python train.py --train_examples=26041 --head_dim=64 --fused_qkv=false --wave_strides=[5, 2, 2, 2, 2, 2] --layers=12 --width=160 --beta1=0.9 --batch_size=64 --lr_schedule="cosine"
Rows from block 2, named by matrix and row number. Each number is 128 + 32 x the weight over its row's rms, rounded and kept within 0 to 255. All counts start at 0. Numbers have three digits each. After the name is the row's rms in percent of the matrix's.
# fc2: first MLP down (model.blocks.2.ff1.fc2.weight, 160x960), inputs 552-689
fc2.61 100:144092152149051162133120106134080149089127096138082150184092134102162118099165060112104088172122207113170111141120122065107110124134154128091211106128159082201097131102054141132089160114079080170151156170158103159154124153098183197127128082145171090131169100167133124167106159135156121149162111145131165178142122177077156054112069145128143106133111129123100130150103104096137140125120147132152137119097145098143151
fc2.62 100:146098161097117218096091093100145158140132106149086119131124146129190168147090109102123109080060037133071078126121144141089143075138157113096124173172081136115121149131133133086127109132137095138117086156136113124118129154081151126144148180177092128115161115193116113138125161103158143201119138119160115093068129104114085128104136155135152140136122168129132154138148162123057173038095122118139101122149098105157096
fc2.63 104:140123095090095110126168087153121101089174119117071151101100144181146121095108080121130149186091095105166116110100212147101178166125112125122165089134137175153134111071017138139161179156102120130162124125160127116174157076139111114171139058120126148113125136108126106154170119136103095098154121088114163157136130182140136159170134071085091113099098143058104105120146133181150113218081147108181112166116147112118129
fc2.64 097:169255116115125109207108149063132144117136120127115108193095134098107168110129118101111133169122102035180111198083129115181166121102175111127143109167119115168134168148125119094119142104168152108145136155161096155113121099107101162137085149095105199086179085167167184103159118176173113044090154142104120125102171148139092169099068164160111120131103150141150154108110152104160076073111106099133126153185115090104107
fc2.65 099:103173109145166155162065160102113125134167116117145114086083168099132127097105150132140171098090097134097119133135099112091138162073148193118075117181119154149149185120152112121131141170198142169105094120116123117054105079145130150141124189138147081106168198130153205151147104105200160209148149114116141142186147141139123101154132145147153144065089091127112185115150119127152146146122167102088118155202108125128135
fc2.66 094:087143166095143077112125161154159087136195161119149120075126143136146115077099057159145153142188199205085148097168109140130133103104109043114161126120147098128096121132114178182126122151157122133097095165112083100142139073140106174145118122087150104111143141113138108130089110164140131110096115105055120177120111175147127101122163158147119126160180103180152096145108139126171137130177135105166140093122123176173166
fc2.67 100:126108181080101178140138140134154167138162148070086147112136188142102116098150170137105107102157139162118128105114164127152130165113162082118109164068045188132139123161108108140084145180116119229146129127128193135112115102141152116130139102127166123112124093129110121158117114105120139102170104149141148122068114091142172159141193180149093114105080132152134083127154114161110141127146108119135113140117167119121188
fc2.68 099:099200065109073123097084134125186161127092155139140147148102170114178104092147132168135168127118154134135156132162143084142144148142114166137230115102137162179172088209104161111129181087126054110132143161143165181145078177133108107108133183132156130094149178124096078171122095128137107101152171099111169154138107127150193148190161117088116103134112172144138143113078127134126123128155134169132100150125101118067186
fc2.69 092:114153139103139101106183097078065114154107105155126136071113110124122125113103121133111139144054140155080176131141145174123082114221093154115089173116164203161140104154090159145140121156147165124160132157115120131146112137137131106103138142051155120183060173158119131149141081056143119079119140119121152163135105148131112093162160145129092153098105093172141137152085132102135156100112124155174070122107106131153153
fc2.70 094:142062110118117152098120060110183129185148119103114159121150171121130150077117142166145158196070057178095133054166132149137185134163109155118100086139143148143092093092125066147124105137128079018131151107155143115109142121175113126116107092199112087172105068145114155135155163136110124132171167168111169087157142077090085110118167144119163151159201137162157123059103180187122126172108139120095076158139189109112075
fc2.71 105:049044096097059125098095167147116098139180122106157149112143171211101161162100084131133146138171166135131074102143141151144095132151131105115163157174092117140091131125226147181121120098095106083142092131111165062145104131119132199084105092171162091102098123143156057193078165103152124158162126112128112038083113061102152110136070054096145165145165134146121187129147112132107134174150111074090155095147195111155132
fc2.72 099:084152079106067082138129177115106195133169210130110146080102154147092094146131167139134112137099169117120083146163130074104081164145097116135142105167194122178104151127130122078137131143096124141131166086158130136162110118138213098127138114155148193128095185136100177109126160072102136093145090128124179113093117137102123124170048147150095164162150120183128150092101163176137145195108126123081124121050108169145138
fc2.73 096:110070077074130086077060104132132172160078126113159092189089146131137040136128133217156119134106143140138141123126160174142070115053105211177138161149129099130094092128124117134147055130158127124131108140101101110057136114072095099057113121140131066088106143135124135186075113128147163117141181120130112119130082135116127099174155134091080141136029134153141133084085127156123148162110123179130131097090135110156146
fc2.74 099:126135112152120138151166091088130105116143118112091108123085109141117121137169103119151111103196164140100119127141164119083112133146133171125145186150208159141171099073144073208155123133147105147106118102112138125158160141115122101121144137086178115077154142181147125146139098120145100105107081158085140144102092134145167129188123132167142137125130086200135208136129128169148082194123175155154120111085174123180146
fc2.75 109:158156144121075156112144103144093123043110136158128078136129125210122130119097183110126048089083079169117154090121116155114166106068105156115139151170133143138166143114112170103155127083091150179086093129142082147098097094174156139162134137097158093139127160157105133131145114124169178166102099136151156139219173139169194156153133116133112148090151147069119137133127109093176103128104137158066145137114123144123118
fc2.76 087:144175168140132150131105096183129153140162137141073110194109085113122057087162078224127149111148134125115150141174149123118201148186105100098108169129121093132126116113151102128124125055106158148147061080160085129129148086097131104146124131165150136131113140122092124107102132101168124127096151118096142116096093094141141160089148087136149102124135106184089141132113104081078124122142111118127080144150153108124155
fc2.77 098:154130126109100136121099088109117094161150088158131161147098092120140142140163122105176076166209146141190054078132119129102182109112150149128076174116140182113185145135140092093141152168141115092136138106106108097134134070102104165093102145097121107075077128200144152093088141100127099102139116146089184148129104131138062205092146130125130096150101109121148150119159117115135127173108103138136148120105122140105185
fc2.78 099:124101095116112119112098078135135097072163168118149094102089097146167119128146099133107118136127118115143123134074113147142098117085175149073133172089130131096146101071168123140107057146159093158161100049060107115083154179136075074146122160199196115172094161192170119127209165077173146127113121131106146151081138133140160109149157171125118099137072155164080154096127098155206161163133156144104100102191135120081205
fc2.79 101:168153145116164115116176187124195086152137118120129131134143145130096185166130111127079123120087031145166143251101103124198135129118123058139127064135089158147147161080124170180130144065080107145081144098147079111145133086177174153121111155110152154130153132098094177119135090218150074139169159081143187162141067189140169137033108114139103111115108160100071119094133070075145103143184089161172107123114144093154149
fc2.80 108:105050140089140062115112091172085163141087115160101104173122135164111139127133126146182095163099046107085167093136119134134087131133126157060039053164099122148129104125098172131103156119106165142142106102160139147148143098146095148088100084111197182175145159129153110200149107104138171143162071111149112182123112140123054128131206051128145190160108065054074182108200176161166145137123155171122077078182183069135141
fc2.81 105:063039104149065133102150145182137074124108119136126080121090117111160122116138037111124114109135180067149177076103105173130187139164152128108135225106139127139112097130077135169157115108049065111163064130189131089139074107146136089106120178164116062106106142145127132176096146168128157131139047164126129130139132165083175137130203076187143126127072085139163140107126135113189060142162136179171161092163107119101134
fc2.82 093:193126081139110140140150103165120159155106136147140093089185143133122120168160112129137134140102142096161156152183174125101149122086159100074107140123115067139052120076088151167151107112107106147142144133123123133141073181156094118112202121165178089099123111127127159105141164133058172098145163085139150115097097088091081123178123128120109143061106073093163156127088138103085096150149092124162128153159128176106127
fc2.83 101:130192058157144107141191168069147104176112081125150114103079137127149092109109091108092086153070111119154106141169099162127107160128140135099110066101113143137201098168172125101130129139107152115153115155163190148129124171137148165145115121119162133117092162154089075124136114138178127162104104115118001157095140121126127099105096139122107128157117140113129108152085099150117175113097161160159114111142152136197140
fc2.84 102:113063104121034091161138100150137132129107100145108164161111182099148151197171102178090112122170137105171122126115113162139071159080078201104174071125152087141104160141119140147134119177160130090146135057163147115133146097163136141123122016156125153120104065105149112149119156111162152068134159105159141110084130110150072175130127151127040146089170092141179116122127126110120163121158110120115088122099151150107091
fc2.85 097:141153165107172153120097153134155093155100115139143138133119103115087170132119144104139132162214184157100101141154095196122071173081102145103117131071113053134168090119159168158154120098145139125130151126139093089154121117161120136182101118145145171133100084113159149104149075134095132110093126067158096152101076109120077107179092066128086148181142114140120136126120086134126093133134135093129149144204145100170112
fc2.86 097:080101113110115122183148077131088144118099081099147207165095201161191123125091124133093126157142112185106096086121077104109124102099139164090159189151146090139133151164100169131155049148057183123103094154153120136120156126089155130143146107154153141090091174155117111116149119077130117133158148176165183134113111106114183115145144180108074112125127152185129124165087154127110119108113111098158106104108104106123130
fc2.87 107:121103122142080211117122087162134186123059141103128178098039173129131154115114088123142088174132097157151096158111141122129137119055107165136184071150135162134135125120103082096173105137149142126112121089113140124136108106117123128148135125211196136184110125110116046151091138168095159114151197175129195069087166142145100099103073107205160094107066136131103147118118106150108112142109115117115069126118146125074104
fc2.88 100:111161094143156132139124103132147203166164043074160195122073112118130166119157105203089117147102171163163108089100099113109094096116138118134142100134115066151088083142201135064162105132186179107162144171120175116132089220147143132115123066097184131127131127134075067121117117159141124174118146096154120105134173063126116176129102124124171134089125154107115147166115128115101114127133108099156181089126091165169116
fc2.89 092:146148214185157162090172120139128140162087128117123126181132081088142079107111163162106147131135148099091138074170095138138123130111105167155123206137103128130068179134118160114153124120090169129089100104099145079104176103128107139091146212162151088173143120142173132142048131157131114147103140155078135127190094085137124112129198097135114100119112140131124166138146119110084118070069120164125127120116125146175156
fc2.90 098:139130163089124197154208053098176120120149093099136137201128083134158126135084166096117175133124136090179154111141116132168169125147168144099154156129081147067097115142104057132139150078064137131153094082146137062139155170096111100138091153135143118133081160119146084132140110154120127159140100126153119107151135128198144131075041144174195132118088151127136146167163118141071119058084115108172137134126115139046149
fc2.91 098:159042188126118095093091164117100140124166128107167090173099071103151110153121156117077081136126053175098173116115156119138154109092150162157155084136108078086162159091130149101150144111113179144102116121115128105146099151131161170109081141100113143100124116099118147097123123128177128160133100150134148109125134138164108134188105128136151131127192115138114140165162153126117153103144131062184105159128144115136135
fc2.92 097:092181222123080171110146140104109106137128143088132107139189084190140176135163110105106079074117115086124125124075118067178153124166132111136101095141096164081139175130092135144156147101155103122082159159096095110173140145100130123146136116157089078125156097136131114113135110162157065126109126130111135111137124146122177145128162145102165095135072118117154113124186140122121116084182132115140113151098142122084078
fc2.93 106:135135127126132163146124106150168110104089165094149151112083146177136172117181148145130115164143152123088143150075147130140167123156101166151147103136181073184098101143132127157162127144161120132166126137165143107162165152132099067151167092170178133130128054045161174149128076083119140104098124122113090120114124151108119101139078128109143106077136157089137163085153138149133070140207159127111121113149179157070150
fc2.94 103:089150123148161149096051144095164158125082165186093129149063122118112092124152151167077120149066153125105115130150126060123093109118115116138157139140130066163104078122171181100170117123131098114118132112103130145153109170205131132172119121122190147134189157142107100193092138128119104158119133055135089152080156100137126165141136168151110163108096152126160122054149147179137117115153098149139149127099149080111129
fc2.95 095:139192134098110116132184174220137150139107122164094164092132108130112121132130071107117115169086209152144101112163128146114145161109151166075190103143178077056077128181078075127120185089093142089136125140079169102159118134155098154090103088126158100194150113136097087081121157123147129202153123050137094131155123153135138145102098091178144119094167090138124118108089150140109141135163129104093171089102143142145202
fc2.96 097:136081206133116188160109141155108122129106096132113059072132107132078118070117129109095157090127098213154131136100113070157137121147152091117128128132096184089138139092092148117147100080125122119139126151168114073135104087115112123152121125168118080131121151135112108077119166110123139076123152170085129125115102165173161099182071185170139133158138117108169144126133146123139119112137073089118175158152176137124111
fc2.97 105:185200154211141150083133222098132109081161125203129121169143112168184104139112185165085129149160120210133131138124070142093134097164174119079088155114064124114123132101103110093142065018124157144189182100166140047157142108102129127118114130176168151106065118135149136129155080184110131152151105121164146130122159149127171099119046139167143135119158099197125101123118091135203161075134098102111149106145110141198191
fc2.98 095:079041156116058114089124095096127104151077089131125093109120128129067125137189105099123117098159155144149116091090087145076101179155102083091157097131105157117137161161193139167142154180100185094150098114151088124069099152112110224123138104138132121114125140120122070159107144070159133135120153106091139121087106136140111109150121098162103129144105128106162112180107147179096132150118155110181097104112107151152118
fc2.99 098:183237149097161129125143133135103094115105130158117112185151139133052122215127139110106134150151188127061097172153167149193138102156185093137114156135128085125078139123062159119165124115108189081097175087100112131134135136096136109132135127176123123154134115134140151079219162138100109126137103159146083123161107094120116146135068101102089123158107127097132119102152131128029148111118102131167167136149144151087109
fc2.100 100:185137127115125235064097191084154108155132099126159121076167085120139127156093142137107107093103140144102158111161101093150078134139137096177120155131086090071175137093131133117110130117119145143124114146124147129132066169164122106088148189190133092131126169097141126141043125139108118180110107145133100151116161145156115062146063172141137147088112115129120152087117116096138150084118137119132111185157142113149133
fc2.101 101:167108118114108132138172157094155143158172172120154134124124145094132132149079086100075085100109106159157127182140113153125141105153150113101144091135126098109121166156153132099138098100112179124140105138061119156108109168108127100140112140116095155141135162079126066150118174081139118084110101104103106038110135175100127155085149175112100107134123155086144104078134072118146086129119131130113187141152096131126080
fc2.102 098:172112127097089151107107090166123097156128159116092101138109179085146156119154141123126131143168115115140144101098101109116121064133121116179112137144182150193088150127128102166132111124142164097189128143080126075176136095135107123110134097139139133108129135135122128128135149168110135081118124111168111139116108169113061118177113124078122159143068125132127137111169134152166111202116109125141091116082138106094168
fc2.103 105:132078103138135166107096143135165140115117131192100138076129152145086113102174147144161134117160142127093149145145128093181113111170110072125154078097170081093153109139108132109137123101095130138120178136115071132150151067106089113121147180115147171127145146134123132073065123099125075124117209111086135076077078158134122118149085137137130112171191109108134196146133117162141125097112132098009099174136100113130121
fc2.104 106:128102146137194119072157081141157078076073122188129074081138089176111061143148102114145131163136065134110176122140058095126091164170098128107095175174109121190115053146161128154158073132114105123125136142117144107129160160095126088130137009076184158112134147162153153193150071124157136119160122156108152138104111126121127144142154108120133156204107117159130117135135112124166162118119135151172136093188151158165148
fc2.105 106:143107123121140088111127071112107119110114151110131089180144150167148111138135141136156127119176115119134175126101077154118104124127144126133057127080147201152122153166115174087115083089123111073129137142126150157030120076120162147102137110125149176136174168157171155177199093107195132159140137165089141172192111140115172113129141075106060177167134106119175126105120143086190147145154144167125084163123152148155129
fc2.106 103:173081153167157103122186097131128089170145155095132128112179117119132140164104128103134122136181113151100122069157110170102118080118111194109076096183187156090121060117029086124146118106088225112124144084094154104074162111215130106142072121084102084144076110170169144064191118116126118142123113131110129124123137163100137111141079166133109106090169114175164090146103130147148094161166138125183124128123099139172128
fc2.107 095:152127145162072193136161132113164161146189154123173153147117110140159084103085111099144124175139087095101153126057124064152111178183150113118090145113150119142085102060108208148172109162146073149185112101140134143104138132143115164080139112145179102177097119128115127161164146131110112092171162133168172117170149113140185106143206148159110136068110124167135133130144176150144151087119155186155104151134169102069103
fc2.108 103:201084163119150114131150166107159133098152117125133138190156148112089135158138060087154079082128107132081127170094142141119112099103119059182147129093109166080175159177071133072123172129109145086082142104120146155063114151142068163148106204077098128107094176103156173121030136097095100159111159109117106137091098155169068126091147121153094167159132114084169089102127125112130160151109127090126182094153097162163147
fc2.109 103:096162055111181129145106061129146153117098161135131134104109202180185141139156118158107147160109158144074116129124149134109141134071124128092110115160198112126194139130167116115120136119118166110085081174122143153135121089088129078123091065135134145137137100059097088147161141107123172114144112110158148143098124146122051142194118140131129124120155128153165094144169125169104139203089122152157117146136148131137150
fc2.110 100:145184145162136042165066089124133112165088073137096157115114120162104128144116157212085073147119109186136159104124108092102109096073172071092136136146091098113123156132183149103126115060154120154156192132041118147142173154103163117116143206012128149111095173134197130095113093092111127136079162110113195137126117118151124150187035113148120139102119134105120148149132146097114122124165128162101120120133068149169116
fc2.111 112:130107183116096119148120072103173185170076083171109062136145086159124155111166172174127089164114050184123153097130157123097108112129083121146074160115056175141141157142167091086088124130115090148097144141126104116086156170146142119139140185114147136167077146094124109115183114140103166149115120127133107088140156118147084108125129118084088152113176121136087167129166165120169096096160101159090148139162123122101085
fc2.112 098:100030085124068086131097150119153153138100117120145100059099143154095110175139171099138123156121157167153165098169120127082100154147061126093099173120106083139168155151186186161129053149175089093114158155139110151192155147170100082133133137180160108090119127085137126147083157118120139127190149143140140085112107109118069073176130125155094133116159175140171133179113166176142114151132133093076136144182136076094143
fc2.113 103:107077139157145115130073093137109107123133181084128107110172111150123123123113160121113098108218048122142146120146139122076164101141102195084093130108123146117181131160165085147087160089122109143141153149137160118101153123099115081129178187046124088176138140142166186082121051130134144110118141082181075090157143154095147147156107139081157130105107125106098144133145151101182113136147117078157142118164079168101076
fc2.114 097:135145135105158131123110133168168050162173132113135175102158132085156128102140077106103152182124120121101158077076141185093160087162116097113173132116111182094089197101138173121091102080175148080145071129192180137110153161176168167108113085208121137152127086154111147148145136116119139142085177167167116130211135118162122101112131110151135094178155090222128131195127145117117076105143139107143084115146140151146116
fc2.115 104:158139140188082140109117100129089138087134125082092135086096204206132093058145097096126121174165181114100154124062128135146148147097151165108120139143135038142131152089108137153136106104075214155142087162159192127142117106099096117160136095134148073111098135084092156149094159130163157134141177176127140119121107170187175115127175123163132126089076168111071130169133105137144138175111172160161155146099125115103134
fc2.116 098:158113127077135088108110072162153112049091128113161105182123161103144119131166113163105118149150148084091154045104090162169108106173145102150134089135126193144143136097059169179102124123160159132145101162153152075087098097142104189145111111100166144100109151151178130091171109086114122156118168082121111135151092171144073087123073107113170112117151099109203138102186132129140109133091150102158131144154136107114141
fc2.117 098:086074157151180167122095142187108115157147088145139108164121128118123138155179142171153193108108110144078152144128155101136081140132166169128140139098131059160144162087172187113139177175136122096141130118152097166132091152142108158072145132144126128133149175152128120139126155083139107184125124119116049109196152139136160162106125157086100149107135138092156155156125106063124170104148093132131164107101140089114128
fc2.118 094:122139185129111050187166185104113098146153111069055088080088124046166114138110120092149067079144096142142131181116127151173091097135096142124135086142119117104119163136109173137161139100121090116107126104186185155051120123150131115158107131125187108108130160095129135142161084120186183100113091079086088124138166183124121065120123172121167087164118165073117156101058139094141118093122163115141154113079144117131149
fc2.119 105:125126136083181156166139112100180142107091136185097156112135136181050128148150135125164150135099032135148149120165108102126083083163096088120152112149167157067158134125087142080131195170149064188103114152176098159162141079120073130115072056105077098114175129090056125096128136105086100105113152110119118136142111140136093058121153094123123144088139130096096161138160148153071135153163145089093152154097157166162076
fc2.120 096:142163154146088099120126159150102099158110068073101173118111126082107135107104162119159176150126214114148074151134138137126158139122120148068122067059134119128103148153102154126130091183139112119164179113193146181179133139103164125105077150085080106170124120115147153114082146220126118136127146104158175105166101154156120177111036174144073112093126109121128171148155139067057139117143087156089101099104160139095125
fc2.121 104:158123077139140136069132033121154113119160105080093148121073158144094115118172129075183114111098119120156158092143091129120089131109120062114078098143115125177096160107155144084152128191136081148115091107113148157092109112094177147133112076134140101068118172152166085118150129193176111103116139159171151170180127172141140126148139077166165156101122111103087141092080071108141119114131142206124129098132117128076106
fc2.122 094:045049061129088093139123065123150127124151123117133138131112125114137142117089093111130167181078168157202122080152146144123104182143115089200136163160154170169088106148092126173118152170181128176129134075077098063104131111133137154167110075111123149132164129132130097138159117146107075164137091138117140110132124170126087138099149142123146168094168133117128166089103153107137116239109147191103165108159110153103128
fc2.123 097:128095201128182113116148148160143094141124192206125089196172088128103139128160107133083108163110137095120154168147088154134096175159133103059161158117107096082137141144187124187166176112111147071156098080140109098145170090183109101134138101105118096113130151134154176135150153116108123114110138142088206083071077133128138166197167117135124174148117126166104098172095146149062153090103134122091124097078137090157127
fc2.124 099:115125179078049135092110129110121059166123120134163126098132111167160131100105157147129105094175068143149040103073137143141136185097110094099181133125119154108056123128075134145152154086139126095181175139126098089101212157054187123125096084123150106156137161130083131140132156118171096130120140161117120149136150123094143134114129130106112118113128181066129101152147185110096118138141175125125121140125093111117117
fc2.125 090:124131188118109089147118070142079116177158099126123104186147124087152101121145169122091160163187089164054137107064125102109089079124078127154173115106075098107091139112120142167113180175128200126135088081074153082076118130120124163098126161120188145091131183151155161184177101113108084184155158117119112088085147081130134121133165139133178138104080109115138143148139087167123093073178085169191134148138158104162133
fc2.126 098:109084116173131064136097101177123029140079205106139126073166115139081137130073155133176129152216090051120118188115141125100051082168099149077086044134115149059152140113149118198144211149155203147119149107121136122162153089118168073171204114105104144135137122129124118070139130119148150095087096056090129126136079200105183143133065142099127113118079159106162125140155120141060135140103148126087140164153106166156178
fc2.127 100:121171068089155093115125143110112172113098160104134129111105125098090145135124152143128180138150130155136136136135073125119080173188116170092149124078140100120143113111180079132124131158147145105095121103173117135118105077112119087124133157138126143077159179129136142140070108085130128102138056114157181199115105112124123166108073192100176146148171128139122125155046083103125108138110136141125117111121097128149149
fc2.128 103:120159087110087094115147185119145135175134161148140141108096148140152103146118118168157107140162130130125132161134157120151170150150114124087148133118183127091154109179185136188150105117114058133119229161145132143146140084145115103136155132131079115154148151104130143087106100073130144071115114133102141161093050110143186143088147136145086120187156115162169117108099141156177082149163145146109168164139119076136123
fc2.129 105:109182141149044180121119144100112158125119136119186136120118119061095136110151083167091137090090213180141126097120160136130149155136106152092145145112129132123158049107074145132079119158073088097137146104141132103065183154099087109128090047135103112096118118083157085155122149154138134077143109162116094186103114105120137081153165101149115108139099175154185132179132141134100087184150141175137094106097127108124190
fc2.130 093:133143096128108162155120120160130120156122206139127133092154123151097159119139138092172199202163086093143141088092112170104085167146156074136154094097133191132098087136091082124156144119081152131074115091145095075188106147086098090089135120118128139082176092114146096147094186141075088107117120099190234114098123139055129108151144084147094127116130108134100164159127125140153090171130167166165069097161093141112160
fc2.131 100:079116152162141086119145195148105116139134079175131117166069158087157111142174181136143103077080176110129140147100087124103100125182111087183109132145077054110099137147145139084145107137199151142126087099147196117122125072145141100208136143147148179148160126092159118120094132160166136151150122139155068103109106113150114148110171107061085114152186125085156143110175054120160113035154117172123118136129121106156097
fc2.132 095:126156125126114111137076051065126098129125121158132069130147090080135102106123060117177107099171167118121123060130159184115077141111106141146065127162144118117148114072091185170147107102152145084168110090101044161116171146079113086113116120131155149117122169152043145148187118090125100075088129070163134108112107116124109175129154148050130131179091173081105177045108142131162124140146131192199117111145138095226129
fc2.133 093:111053163139126137065133190074146140137111123115109160120136117143138121136135101169096137148117123103153133161134103108182194115143117063106152166082068130156197110162182096154148131151133167140140147178147153155165126135127081122069148125132102122074147100089151101111073118138130101186067091147119170083179158106118133143174133117150081126107136132179086110189163148147131136133129134117086124179104117164104120
fc2.134 105:126170204152118124142055114123131110147201189137088143087102104063101124118142133095134111190121161153134110231098118122163145095128219094127126063144081085145107126109115124149174094123120123121109173105123105127129081150148095105100143148085089125132139084123150156125155115190177133091117108133113218093140111132115105113104037101134131061108139158123132159080153072138093174103091116093087146163167102146117115
fc2.135 100:120074063118161075081191125120129144158132096115156114187163101150122094132116118145186104135130109143129144156166144097135132157142124103122124132131162198140103123139134171127151118086101067150121136134131102137160113066112098120139142162143127164139095114137119151169158109153119125131097150139151134093085154112136188112164171051167092178195138083120097081127128091082152100116131101150129162104129086115143083
fc2.136 091:124087078117105074172199127153179117167143141098075165130151088111065108100126174115138126099148119129177167088135114087121119095159099090137171206184116140112099139138081059137136149061172069117134173106115086172089097117129160096127115133129081143094150153117125101114122187164139155079141079157127203103108064088145122119081108096078142096108198167176106148119141130105106134158089144136173062121131148160163113
fc2.137 093:095216068107126122082119136108095059093216132152127101055151144092169077116094096112124137100148124127117104158084160109119144106123181198140144174130162081182117157159215171155095062117136099160172056192160126086097093122115110116132135126161121122167154119121154123036158183130175153142126112150120136134081129129152147123124142146128108172156112172144096135124110146084112116193094174128163173083141115085159082
fc2.138 093:151194091143077164152164088112120104120100164101119105137104170100086131104093153083124082135160122113131114089152132143117185117135138134159130128092129134196089094091049153127076107120137144134107106130126089090049108103110133145124135091175149144166133140141089140090244103179110125080161132143098134139085129099147140137148062185116139130139178145120136119154132112107130137194059139162104127160093162117142151
fc2.139 093:143078150140125114177154126098117102144140137084106150097134103107140150071094180086083175082119141141072107141151174113141081110131128161076147135166160162099147154124152111125134175121148138042214106153154113142135153155161140113096128189078131132170120169178107116104193109068100207105126104091147093187151136138111112151150049127116168157136115133096139101111132122163149090149111121083114103131102229072095100
fc2.140 096:119161102097088127172127120135125208159143128105125140172094112059130115134102102116118195102112171081170158186119143080120146151132077158149155143135140140115094142153151143143129168120132118155144177133142140072116126187134148180143175128063146140113133147141144089244072097100130094039156151128079155086111141133142133085126061130156155116170095165160092141197105119178113161060093120114136102134111184146089137
fc2.141 107:128148131133156112129108153114070085114187127139129097105136152146153148097091118135112185143146134109095111154092148106109135109099135162103170055148174144126162061090170104105111138169139162139122153132123086083176167140124159146125115151073160112073135146125150119104134143094100159119125086033152128072156128150093106134159090116017162173098106094135093151111118118180115100208147186074105113145119124146146120
fc2.142 097:128166122173084173134223209126187087117088093155102098109107070151153149085050153131164156093106178139094170160133085090160169097120160130103183167105062066098086126223150106122123128081158130101143165149051086157107068203074125064186134071087104150136139097124134144149101101127098110086181139136136121135091118123149171119116163190142113077166140112088128114161094109131179073133116210125170084117086104143079135
fc2.143 093:137043165159085221152164075110114126173128165149062159078158102220091128119177102117095171159122147123135097139136176058173134097148165139129158085096126137063158218107100050073177172149138131160175157189175144110154081055092163165118165100164166142193118076071101108146158135100147130142156168139090118065119140163137172090082083166143053125160119113146088125078199133128143167091165171127132098150138150126096145
fc2.144 097:139045082147177138057166163171126085140169098109156084103165138158107093134117187158156184139138173128093202033120130126060082118139137134151083187146130152146148095075177137164108117110124147116151130155098156159144105138180076025094133111143141083141095177107126136144182125113112108146129107139130141140120117118192117120179198128107089105135104136128129169073122153166144222134092201162106152105188141063143115
fc2.145 099:180140147117074137123134084067124136143148170103179129162095137175124111097110133114111136167139095122105108133098140126160124134116104135158138026168183143178143135110101168099162101105121163189094128125077128157138093116101138116109167160116106124140188088111110119109143152160094115154156188128062180123107130160089148116087092128112156134127077155104100104153161087136059117122131148187142130143115131152152143
fc2.146 109:077193132131127124055158169178140170085130141146144144122094141087102116170107188108128111103153163144153150135123124075151098127141140155067113172115090086130112171161116157109143149089107080117159145109149123159087106090106132132130082049080155179145123163117145141116085132124147175133102106138138135103159100104179121120120222144159111115144156118144158165109087104131140198117148180213113080132183148143093164
fc2.147 098:167176114160121115153170156084109118156121161142145157102151159130088109142172079110142089164121152160142079141146164120064138123169090140148181087163123155084137129133173157135103166081147114172077106160123114101132110086110069136155076071216087150101144109119107144162031123135081134091104161110101049115087101158100176073109170103161096136149119191100131091145104147122112114114098122159103121129090123127135096
fc2.148 107:062105096135094107100107174156116154155139080095111147105095176187117134105118207142168144108184116092146097142106124148132060124095117198125119132139090157074140145087114184194128154105146170166129132119097146100105105119100167069156112173138169091099123142118108133133209120128163162108109168109137116161116144157142089159112103129065121135107123171174161144142082121111118141083079127136106142149117143135176121
fc2.149 094:141155157193186083142106144142142112104148116199113134151140152065119105146090148160097098117195151110209149146148109134148119164105131111165077183121083117127061138116116117110132145097160133122078178138079107097127141071153116149095170199120138158112120167092167088154126136159163141105120113109130118124044124110087101179142134106110152135091106187162148152135156099119085089145114103114148144101098122153132137
fc2.150 101:092117134115106146138110105117082177175135092132140135124139218112129108099128149075106097076110135077135157103137102123130085169171178188145093130120119167147156129121092134107120122081112098158107098150176152104087110197079137148101139126164108134134181099130060161175183145104138131135131123075161149105102125121141166114114145107120112155133110155208117175103123139127169137105125114169155135128146130060139111
fc2.151 098:124154099095175068134117055147149180145127070157095087165166047093129143184168149110121172132170062109114127116152151122115124144186147165070090093128116150161157081187199087165121088121117153105149110133140136135090139089177142119179120206132118193130109165135095164147133140127150126103135082112153110156159109112148114114167151146083128159051134119124117106123135147132115156121098113122120161112118090132138137
fc2.152 095:192149162072187159155134110141182115148172117139127157120170109133172100151169175114134163080146028103090156085120102111134137122132121122140164104136079138090150156161176182095140155116119107118128109108080096146086150158095121134086133148131118065113124120058096153140191125125122130071130135091141104083119196158181144168108161168124138190104132128126120146164123080087075131117137135131129123146129112157149172
fc2.153 100:067214134160182109120137153134182119127144122179071117168106180111154073125097138123124074111083135100141126161107099144142082128092154127217077110139121168132098133161127176194099083130115114153096163146138146135081117144084106078151113097139155129186118167099101122105143099145085110112100098136134159153159103102139120082073187134135102174130116124132154120136074090131128129107105171144111090116132078098120148
fc2.154 089:165123202127126057098171083101161128104114166160136085100104101140123165123177109148142089180124127068109084124090070108169171172138129089077102028109165138081108139153086126127109132132120171109124069160211164090170092090159091149121088133126124119149146167154132152140111145152112104174094108115130156091145148185158137142085109097138119131175121109139120158189118106134181136180126118152165156103110128137087134
fc2.155 092:113145135123131129152127115152142140154143179108178156123136181158114094144112119107147090110135119147142122154122133117094107128106076136120162094165128162091131070105171115154120143109039142126113189121105112154129189119152157078108167043131116157093164065084184079112068138165146207126146094034084143154096135123193135150142141081137106124157107171128101108171144143082130074131176074111121136129114171092059102
fc2.156 105:139105128116119158132137132117122104157161140159108150141125190121146135085129105078137074122077075133091149097169161145136139083163115136122104092126125031111159138171095151134127178120146085090109109167109168211087157154126101118132145155188131079159156186124052095134076170101171160131127141129170137161087142093123111127133173152145111144164163153073113134122110115121116146061143160099088173070114166043158117
fc2.157 095:141094137144141088107144155152137179110122100096133136142165167147162090120180154138123092155041146116095114155104095145096071111127119034143152099133175059124108091139152103161123133154157182094166166104127172107125102110122055105111139066080130068123102112195146151133115122085131076154169096073101058121131107096195091148166125117144117192163095091080158117175140119114113108135141105041157150149167131145119122
fc2.158 099:180156173107157134119098100100161122158099121117075122155132097129082204137168169087079126114062134139103131126177163080113061144135147206091152066146095108142144186146148114094143102105154147082084231126129136137146113175136164136090169197206076193168154131100080106153109150139127133107128152098147157108115191155129067132155104165085121116097084150121084168080131184110046179129110125045136102130103121096204155